python train.py --arch="edsr" --model="image colorization model" --dataset="pictures of board games with random positions, seen at a slant" --train_examples=195000 --image_size=32 --crop_scale_min=1 --horizontal_flip=true --color_jitter=0.2 --task="colorization" --loss="l1" --norm="none" --hidden_act="relu" --drop_path=0.05 --depths=[12] --kernel_size=3 --stem="single" --widths=[96] --residual_scale=0.1 --init="xavier_uniform" --residual_init="none" --optimizer="muon" --muon_scale="original" --learning_rate=0.025 --momentum=0.9 --nesterov=true --orthogonalizer="newton_schulz_5" --adamw_lr_other_params=0.0013 --gradient_noise=0.3 --max_steps=22600 --batch_size=128 --epochs=14.8 --lr_schedule="cosine" --final_lr_fraction=0.1 --warmup_steps=1130 --weight_decay=0.006 --adamw_weight_decay_other_params=0.01
Rows from block 2 of a small image colorization model, named by matrix and row number. Rows with one number belong to one channel. Each number is 500 + 50 x the weight over its row's rms, rounded and kept within 0 to 999. All counts start at 0. Numbers have three digits each.
After each channel's rows are labels from the 100 images, of 14976, where the channel reaches its highest value: "responds to" is what is common among them. Only what is clearly more common there than usual is listed. The data: pictures of board games with random positions, seen at a slant. In brackets: how many of the 100.
# convs0: first 3x3 conv (model.blocks.2.convs.0.weight, 96x96x3x3, each kernel summed), inputs 0-47
# convs1: second 3x3 conv (model.blocks.2.convs.1.weight, 96x96x3x3, transposed, each kernel summed), outputs 0-47

convs0.36:450412446484504461478489605508444385494410508535376546590495467459489520557532497548465505433505556455398468463464570594553590442468584487472529
convs1.36:512489496472444537635564528467455475415463518619451410530502649426589475532438475531492430453442502510466513524461522481527450520477459508550512
responds to: stones on a line grid (100); nearly full (76)

convs0.30:456530600427511520510501458542382457519412500571431527515525434397433476494450509588512555483526437470506494458549561460517510493435502509502483
convs1.30:446553502445582488557475434469464470430509481494457479535464513459516532488575490529645558479485476527444395453528542539571471446460592537471515
responds to: digit grid (100); nearly full (67)

convs0.65:490459565468483443446463474485535542546526530508509441423556544457495520512526445530471444536548435464492452486452466491574396476496437493461470
convs1.65:469509420538461418549531471471499606455566540492417508521492494525537486403474516623506479439434402531496498490506422511499436438514418507521442
responds to: discs on a green board (99)

convs0.7:548470466496521486473512448531513444396594466446442472460550483551500446435499486511484569508503420477562444521405473499441509538545458488543582
convs1.7:515466483512391360492474510506504528481431534516526520472498447471440451538435478503431531419339498489492499474463480512519449478525367484523452
responds to: nearly full (62); stones on a line grid (52); digit grid (48)

convs0.80:493501444383508479531564530538523492512423466542482492584444479489445544475540481507493559516505544510460600549476544546492525461573641409406507
convs1.80:504494538509466451459476528620506455553570617541443465483491529490500416525524430498491608443494419462530457517493614491527515419512460491545382
responds to: nearly full (60); digit grid (53); discs on a green board (37)

convs0.12:456505593492504473499465587465502438523500441517506593482506459358504463446557506533440411549330462547457442471499497581542464472514464489498462
convs1.12:500470522471459538432517545431482470454480484525511517582583513524536440465430515553503470463470528434518524468435472433437413463496497480535477
responds to: nearly full (67); digit grid (54); stones on a line grid (39)

convs0.1:479507503475517467468462459474460507559537489459455538532501479481485478494403441553509505441487480414494474558434520484533467505467403528518394
convs1.1:569530517535496491477523499493537545482516507516530653576465465484447422557452438462518507556488448420600511508445467429474543553500526457556561
responds to: stones on a line grid (97)

convs0.25:453499502463479449510483407426486476496417478533523479450449483510440514536455528578549589544534574456426501585480512482393453418548554522599428
convs1.25:578415493562535507434499471581525476514499610597421513524472387528430524534550454398533557603588542484475510501521481550520534516582557514427509
responds to: stones on a line grid (57); digit grid (43)

convs0.34:481571529441489534486410461477485512551515638499504456418481408490409429497462531519480462470409549514445455445472480456524410507480466472553410
convs1.34:542522482486525502431426419497559540532495516585465536460487628520502538458477417481604487413488519538615465480460488450541440388492520473495469
responds to: digit grid (97)

convs0.18:410475492513509538464513557436563482370447461546507594553412410453558497467491498499537531493521546486495433459490645486576587475412516521513556
convs1.18:467584457509518473550517479515528501567482501363413451610564554467541488595497483505537587503470521510413444539586531487507443423466485554431487
responds to: digit grid (100)

convs0.39:608330382444516548516546435552503498458494492502533399430470460486512566524479473480515499448560416464439562500464499485481471489501546502464520
convs1.39:569413482572542516542470424571487520492492567483549470497472521445445467507518539539507469478609391473618490535414479536526405533493403518511535
responds to: discs on a green board (61)

convs0.58:396540580536525560529542544505436517575464528500553434535442553421484508539473537550530521477459464521344532516524518360481430467449529512480503
convs1.58:452508480462363418565536421440432444399557485556437468467549533530447526514568525502571474539496453441488553486417596554469474481430451516501479
responds to: digit grid (100)

convs0.55:510539625445539558440505472513551533458419491540425515411551538459494445392421522461421400515557457493505462540490506477506459549541534531427499
convs1.55:549596497592463450438444556484450471523481469466429429501460468531426465603481544486540528499494394517489462465503521500450474563465557532517545
responds to: nearly full (71); digit grid (58); stones on a line grid (42)

convs0.61:515504463482485498505504439536481517425454529497512460473489604534629525536434357511499528546457512590507451408518449378548553555454541489465467
convs1.61:459499438479478483527472502506504583536473441499546390508473471480540607529434542641510489385446427580442565524549529486513466463539494514589439
responds to: nearly full (62); noughts and crosses (59); digit grid (41)

convs0.86:443431468464500545461497351509471475486477562508461530511431391487551406421562539587476484524523490459524615547501514487502547491550477533481516
convs1.86:509508507546491397503545468472507489418538427515478532584429457543517609524475439481352560518480600471509455389390533499518469471497502459480504
responds to: nearly full (64); digit grid (61); stones on a line grid (37)

convs0.5:445506542427522484458496545588491534569611435571501571488549620513440527521517570488426501448482484554523495483415428436526468486451401462532517
convs1.5:480439432526553463523494483604551513447487446479514559459585515561497477545505402501469411401479409524597435517505473514463443493515450466562432
responds to: digit grid (95)

convs0.87:452350540535462454546424455495446554504505543542510593500507593494572628470515442510432468444544453521502553593532480494474411459522512482454483
convs1.87:617510469478543486513525493561422529496415529504505528486472410530493507552485387467490510504625472540553522495532603504561523413489530449480441
responds to: nearly full (67); digit grid (58); stones on a line grid (42)

convs0.13:558473497555510549418559472532339445539464438495505444464512459479467438522487528556495434549480529451453431510543536508526499566486431506428417
convs1.13:571484517498577595471464508575400508538552520487394517421502562634478430565540579470417495553459587553539491490546515540523539504513433426404488
responds to: digit grid (92)